{
  "model": "self-supervised image encoder",
  "dataset": "made-up road signs on poles",
  "train_examples": 245000,
  "image_size": 32,
  "crop_scale_min": 0.2,
  "horizontal_flip": true,
  "color_jitter": 0.4,
  "method": "moco_v3",
  "arch": "mlp_mixer",
  "norm": "layernorm",
  "norm_position": "pre",
  "hidden_act": "gelu",
  "mlp_ratio": 4,
  "layer_scale_init": 0.1,
  "parallel_block": false,
  "inner_norm": false,
  "moe": "top_k",
  "num_experts": 32,
  "moe_every": 2,
  "expert_mlp_ratio": 0.25,
  "experts_per_token": 1,
  "shared_expert": false,
  "patch_size": [4, 4],
  "conv_stem": false,
  "layers": 8,
  "width": 256,
  "projector_hidden": 1024,
  "projector_out": 256,
  "projector_hidden_layers": 1,
  "temperature": 0.2,
  "target_momentum": 0.996,
  "residual_init": "none",
  "optimizer": "adamw",
  "learning_rate": 0.0015,
  "beta1": 0.9,
  "beta2": 0.99,
  "eps": 1e-10,
  "ema_decay": 0.99,
  "max_steps": 12400,
  "batch_size": 256,
  "epochs": 13.0,
  "lr_schedule": "wsd",
  "decay_fraction": 0.4,
  "final_lr_fraction": 0,
  "warmup_steps": 620,
  "weight_decay": 0.1
}
Rows from block 2, named by matrix and row number. Rows with one number belong to one neuron. Each number is 128 + 24 x the weight over the matrix's rms, rounded and kept within 0 to 255. All counts start at 0.
# fc1: MLP up (model.blocks.2.mlp.fc1.weight, 1024x256), inputs 0-127
# fc2: MLP down (model.blocks.2.mlp.fc2.weight, 256x1024, transposed), outputs 0-127
fc1.242 [123 123 110 120 127 126 147 114 122 115 151 129 143 160 118 127 115 151 148 108 105 115 173 126 117 137 126 132 119 130 134 175 107 109  97 123 142 137  98 152 126 110 129 118 162 146 120 136 112 141 115 130 120 115 164  93 125 136 134 106 137 136 168 127 168 118 120 138 134 129 127 136 128 129 122 106 157  92 131 155 123 140 142  97 208 123 134 138 120 132 111 101 161 127 170 127 139 110 107 132 131 106 129  96 124 119 132 165 109 120 148 138 139 130 160 119 139 146 114 117  86 121 103 113 175  56 149  95]
fc1.243 [139 165 109 126 126 127 129 149  82 101  79 154 151  80 143 123 120  88 116 138  96 110  80 130 137 126 125 130 115  89  69 106 185 153 143 106 131 156 212 164 135 119 114  72 149  88 114 133 114 136 171 117 129 144  96 142 118  65 128 137 132 148 108 124 152 161 109 145 108 127 143 160 117 101 131 126 153 144 103  97 211 141  97  59 165 140 120  64 112 181 112 133  99 105 114 144 134 145 213 134 121 148 162 119 142 149  99 136 162 142 114 126 166 156 168 141 104 199  94 172 124 151 125 135  86 142  56  90]
fc1.244 [116  96 122 110 116 141 138 117 113 123 128 117 127 101 139 147 127 121 130 117 140 141 163 184 124 139 130  99 126 135 115 112 143 120 148  87  87 129 127 129 107 138 136 116 130 111 142 151 117 115 107 127 108 151 135 109 134 113 108 146 115 116 133 143 113 118 142 118 136 105 136 155 145 126 121 144 152 116 127 136 134 135 120  97 133 113 124 114 108 127 114 128 131 136 112 122 152  97 123 125 129 133 105 108 110 116 113 118 120 121 131 115 138 116 127 149 113 121 117 108 118 159 105 129 118 134 133 153]
fc1.245 [170  59 121 123 134 125 121 131 143 112  91 112 121 111 137 114 160 122 159 143 133  84 176 138 119 111 135 151 151 106 133  96 122 156 108 107 129 104  98 161 152 130 131 108 145 142 137 180 110 180 161 175  98 108 140 102 120 119 126 114 141 137 148 110 146 124 141 123 125 162 142 101 106 123 111 135 153 123  69 151 188 160 120 106 111  94 120 149 156 124 138 123 136 171 114 126  99  60 127 133 108  94  91 130  66 126 104 120 131 126 134 155 101 101 123 128  73 147  87 173 123  98 124 148 122 137 118 144]
fc1.246 [129 165 107 138 144 104 140 120 149 128 132  82 138 134 120 126 144 152 140 124 120 131 116 117 112 108 121 114 139 139 103 119 121 145 161 141 137 131 118 135  89 126 123 137 136 112 147 139 107 117 148 119 143 148 138 112 167  84 133 117 128 131 154 129 109 126 189 136 127 134 148 130 114 131 119 119 106 125 103 114 126 155 149  79 146 111 129 130 133 172  73 130 120 140 107 135 116 111 152 151 128 105 134 133 120 123 103 141 112 119 168 123 125 118 125 153 140 127 105 128 154 105 142 140 118 117 107 156]
fc1.247 [100 137 107 119 166 137 113 120  83 160 135 163 145 100 123 174 131 170 136 118 107 122 112 147 123 123 128 134 135 113 129 123 105 138 147 124 144 135 128 163 126 129 140 129 166 145 122 138 134 104 177 155  95 157 146 151 122 114 110 161 128 118 175 103 178 104 129 118 137 121  95 110 117 157 114 142 183 146 120 166  91 220 114 112 187  98 175  62 167 157  66 103 133 135 127 127 119 123 119 160 100 116 126 143 100 122 146 145 110 138 135 183 160 131  94 116 118 148 125 154  98 127 120 123  73  86 127 121]
fc1.248 [ 96 182 165 123 128 123 130  81 134 162 111  89 131 170 130  99  98 101 115 142 122 142 124 115 182 118 119 123 111 122 110 111 160 127 157 131 142  61 122  86  79 139 134 142 118 118 105 158 146 111 140 147 145 157 139  90 117 147 129 108 136 114 140 126 129 138 127 139 115 121 138 140 134 116 121 158 109 121 144 127 135 122 116 130 164 132 111 145 168 142  94 158 135 143 124 116 135 152 147 127 164 120 151 107 139 105 112 137 129 124  88 120 161 178  91 123 123  99 153 124 111 120 127 155 118 128 166 118]
fc1.249 [142 123 120 124 134 118 126 142 126 168 137 123 122 117 192  91 148 137 164 136 129  98 122 117 134 128 137 132 139 123 151 134 123 110 127 116 135  89 103 147 120 114  99 106 127 132 137 114 128 149 137 119 125 157 117 122 132 112 119 101 132 121 125  89 117 131 130 102 139 125 110 118 114 102 123  70 136 120 113 132 127 133 139 109 125 137 124  95 159 173 143 142 138 120  65 131 134 124 151 158 143  96 171 132 134  97 134 116 127 142 139 138 149 108 154 175 150 127 132 134 113 125 165 161 126 124 130 126]
fc1.250 [162 121 122 141 125 144 189 128 113 128 139 134 112 130 108  97 123 135 184 118 159 137 120 117 166  96 141 127 143 116 153 120 120 148 129 147 136 122 131 138 123 100 113 131 128 123 134 112 128 150 133 141 124 134 125 134 136 115 129 138 137  75 118 110 147 131 133 146 135 128 122 136 148 127 127  79 125 119 123 147 135 124 146 142 147 109 131 116 142 119 113 143 143 152 141 114 132 123 143 134 141 144 143 132 146 138 140 115 163 135 200 123 145 111 129 155 116 135 131 126 120 101 105 160 150 113 125 163]
fc1.251 [131 147 107 114 122 120 125 125 172 115 104 123 119  89 130 118 143 131 140 125 129 142 144 142  89 132 124 126 139 146  91  98 178 119 137 127 130 154 174 152 127 118 119 151 147  95 133 153 151 164 153 138 157 113 126 201 129 102 130 115  85 115 153 141  87 138 122 123 117 125 175 132 146 103 124 134 118 102 146 136 124 107 144 138 123 119 178 160 143 107 132 125 201 119 121 110 113 126 148 135 112 143 104 129 117 108 126 165 123 180 164 112 104  95 203 117 126 119 141  99 121 122 123 127 148 113 103 151]
fc1.252 [115 112 111 120  39 120 128 137 125 136 116 115 121 117 121 139 152 153 110 111 123 158 140 141 134 111 137 143 133 113 116 127 189 109 130 128 143 150  85 121 103 102 107 132 104 123 110  91 120 132 133 125 111 255 127 155  96 183 151 126 118 123 141 142 129 137 111 155 113 154 168 147 111 124 104 113 150 125 138 125 128 134 101 115 151 101 150 145 140 120 120 140 132  95 117 140 132 125 114 136 110  89 155 102 124 135 124 148 105 147 115 139 127 158 117 159 139 114 109 148  88 138 131 125  95 152 109 102]
fc1.253 [150 176  99 148 160 139 133 154 162 136  94 154 106 133 162 125 149 130 117 107 125 194 129 144  80 117 126 118 110 132  59 150 129 124 160 156 150  87 164 107  70 130 137 157 106  95 146 187 132 124 116 107 164 175 136  77 144  85 117 116  91 129 122 129 147 130 117 132 138 122 162 171 153 132 116 131  86 132 140 114 133 149 165 151 127 119 121  95  94 134  94 145 135 140 154 135 109 122 104 140 210 121 127 113 144  87 119 124 131 173 135  92 171 115 180 104 154  78 125 117 169 102 112 134 136 131 127 139]
fc2.242 [ 95 121 142 105 130 137  93 122 110 151 101 164 127  96  96 120 142 124 110 114 148 193 114 123 124 112 123 134 120 151 125 118 186 144 149 130 144 143 138 152 101 125 123  77 124 102 139 107 139 152 125 118 131 137 155 103 115 116  94 151 152 112 117 147  85 122 117 105  90 126 121 132 130 143 125 133  96 125 140 123 152 124 131 147 108 122 100 161 106 109 121 163 151 108 114 162 139 166 116 119 102 171 173 132  87  97 125 129 110 116 110 149 111 114  89 127  93 107 157 133  58 142 117 172 132 176 118  98]
fc2.243 [163 117 129 123 107 126  97 132 173 104 134 125  57 144 138 139 156 124 103 121 167 140 108 143 145 141 149 104  87 155 129 156 120 152 108 153 131 116 105 118 102 171 146 122 138 138 131 152 150 127 101 119 101 156 139 147 133 140 151 166  91  92 141 116 110 124 162 121 137 105 104 107 136  77 123 146 121 122 131 165  91 185 162 164 104 103 130 139 120  84 120 101 116 141 177 132 135 115 113 127 134 147  99 135 104  93 164 120 182 102 129 114 108 133 110 171 156  60 118  70 137  69 137 130 113 116 128 152]
fc2.244 [131 111 138 129  99  72 130 134 125 138 143 122 122 130 112  92 124 139 132 144 128 131  86  45 129 121 206 139 128 132 124 141 131 129 122 122 115 142 133 152 147  95  81 123 120 133 111 124 146 141 151 128 148 117 124 156 121 131 134 127 125 118 120 114 129 144 116 126 132 134 133 113 121 141 118 125 107 135 142 113 128 129 122 141 126 132 131 151 138 100 138 126 146 144 125 159 136 145 127 127 155 135 123 142 137 124 134 139 129 133 136 130 123 136 152  88 145 149 139 140 125  98 141 130 122 149 134 119]
fc2.245 [123 147 148 137 117 123 160 126 149 108 130 152 155 109 125 174 129 163  93 136  81 156 124 109 149 129 134 145 146 131  56 155 104 103 143 133 124 133 133 113 154 120 137 105 137  82 134 102 135 115 119 112 128 134 110 137 132 142 142 124 139 126 129 159  83 141 125 131 105 139 107 141 116 154 135 176 143 128 146 138  79 104 132 137 137 169 146 124 113 105 126 148 118  77 147 150 127 141 114  98 114 123 161 124 168 114 141 115 199 105 168 157 126 140 132 148 159 145 142  70 134 159 126 121 142 113 169 131]
fc2.246 [126  91 155 141 123 122 154 113 124 110  89 126 151 118 162 148 135 147 109 139 112 144 135 182 134 146 131 126 153 130 142  96 144 138 103 126 132 143 136 147 148 145 150 114 114 127 119 123 143  99 159 127 153 153 129 156 119 161  62 136 132 157 118 161 118 111 114  83 136 114 103 119 111 112 155 133 151 105 164 158 174 128  95 117 182 105 123 139 138 127 145  99 120  95 122 105  93 208 149 106 141 138 101 127 118  91  88 115 140 102 126  77 120 168  98  61 113 142 139  85 146 165 113  97 135 129 133 141]
fc2.247 [ 98 132  83  96 114 181 133 137 138  96 142 146 125 174 121 114  80 104 111 111 133 146  95 134 102 141 107 123 133 180 141 122 160 127 150 146 115 169  85 109 155 143 124 155 138 158 129 142 138 190  78 148  97 118 143 160 166 121 120  97 130 122 124 140 104 118 131 171 140 167 123 146 169 161 137 130 123 137 134 132 116  59 120 161  88 167  83 139 106 104 176 175 104  63 117 138 113 116  93 146 141 110 116 147 110 127 146 127 103 126 123  75  66 161 108 119 120  95  96 116 157 163 110 113 147 139 110 159]
fc2.248 [153 139 115 160 128 121 134 117 122 117 154 109 155 148 117 162 111 132 122 132 104 121 162 125 132 121 117 150 162 119 116 118 104 113 171 125 107 153 105 149 151 153 107 143 154 147 147 112 149 138  97 121 130 121 109 137 112 116 131 104 101 145 147 140 140 135 124 150 130 147 132 111 127 147 132 145 137 111 133  85  99  92 139 132 139 159 129 112 105 117 143 141 118 116 120 159 119 135 103 164 121  94  92 151 158  93 148 123 116 140 126 112 141 117 123 101 147 137 115 151 172 120 101 132 120 118 105 133]
fc2.249 [141 141 139 113 133 134 106 147 106 129 128 128 117 146 158 151 124 121 134 139 180 125 138 148 145 130 110 121 133 125 102 128 134 138 138 130 172 133  93  98 121 138 144 106 124 145 136 116 112 135 143 120 103 133 133 129 140 113 128 139 136  82 143 104 146 114 147 101 123 108 159  95 120 109 122 144 128 122 133 206 157 149 136 108 133 106 121 115 145 149 125 148 107 152 139 125 137 145 144 134 132 124 146 141 152 136 136 137 105 120 149 129 110 148  87 143 112 129 124 126 135 134 139  77  97 148  95  91]
fc2.250 [143 103 107 120 146 138 202 128 123 128 128 110 138 129 111 162 111 134 123 159 191 146 128 157 107 131 132  97 131 114 118 136 112 166 117 124 142 131 121 136 132 144 148 122 126  99 143 131 117 168 126 133 131 139 116 122 127 146 145 107 142  29 120 123 116 132 139 127 107 133 109 149 137 147 130 104 156 117 127  93 134 100 159 111 153 130 142 146 133 147 115 171  90 173 152 114 121  97 129 130 125  83 141 133 116 119 123 125 152 122 162 128 107 119 129 154 137 169 151 126 124 142 116  91  88 134 150 126]
fc2.251 [ 67 142 159 131 140 146 139 138 126 122 114  93 148 163 113 164 136 124  96 123 105  92 129 136 111 121 148 144 135 150 146 134  79 141 165 116  95 119 111 158 129 171 127 129 123 143 135 114 140  89 122 128 154 140 120 118 122 170 121  83 186 149  97  97 138 107 136 124 133 119 116 100 120 137 123 118 136 140 116 108 116 180 135 129 162 118 131 151 127 131 124 118 105 127  99 126 157 130 122 139 156  95 143 134 126 121 114 129 158 131 111 134 138 162 105 106 121 152 107 146 174 135 105 131 115 177 126  86]
fc2.252 [151 123 113 165  60 138 105 127 146 106 141 107  93 166 156 109 122 118 140 143 167 112  45 146 123 129 155 121  62  97 127 133  98 153 102 185 134 108 101 140 123  87 140  75 164 113 154 161 135 131 133 147 140 255 151 124 137 119  70 205 156 129 123 112 138 106 171 121 117 145 115 144 125  95 124 166 137 131 122 111  89 113 118 146 123 138 138 203 117 137 133 118 103 137 129 121 124 112 134 167 111 115 101 110 186 107 139 101 138 114 137 154 110  71  99 196 148 101 140 145 163  96 129 107 137 101 101 125]
fc2.253 [171 126 140 130 111 129 148 109  85 158 145 169 157 144 100 133 113 127 116 153 114 105 101 123 165 116 121 129 197 141 151 107 160 145  95 142 163  94 148 153  82 124 116 127 126 108 133  85  80 154 115 122 121  67  74 126  97 187 111 112 171 141 128 110 156 149 143 137 145 124 124 100 120  80 124 111 158 147 112 148  73 146  99 102 154 137 109  92 146 131 111 109  77 158 128 123 184 129 161 108  92 141 144 145 119 158  84 117 123 156 130 138 158 149 165 144 130 159 174 159  76 143 140 139  93 140 164  90]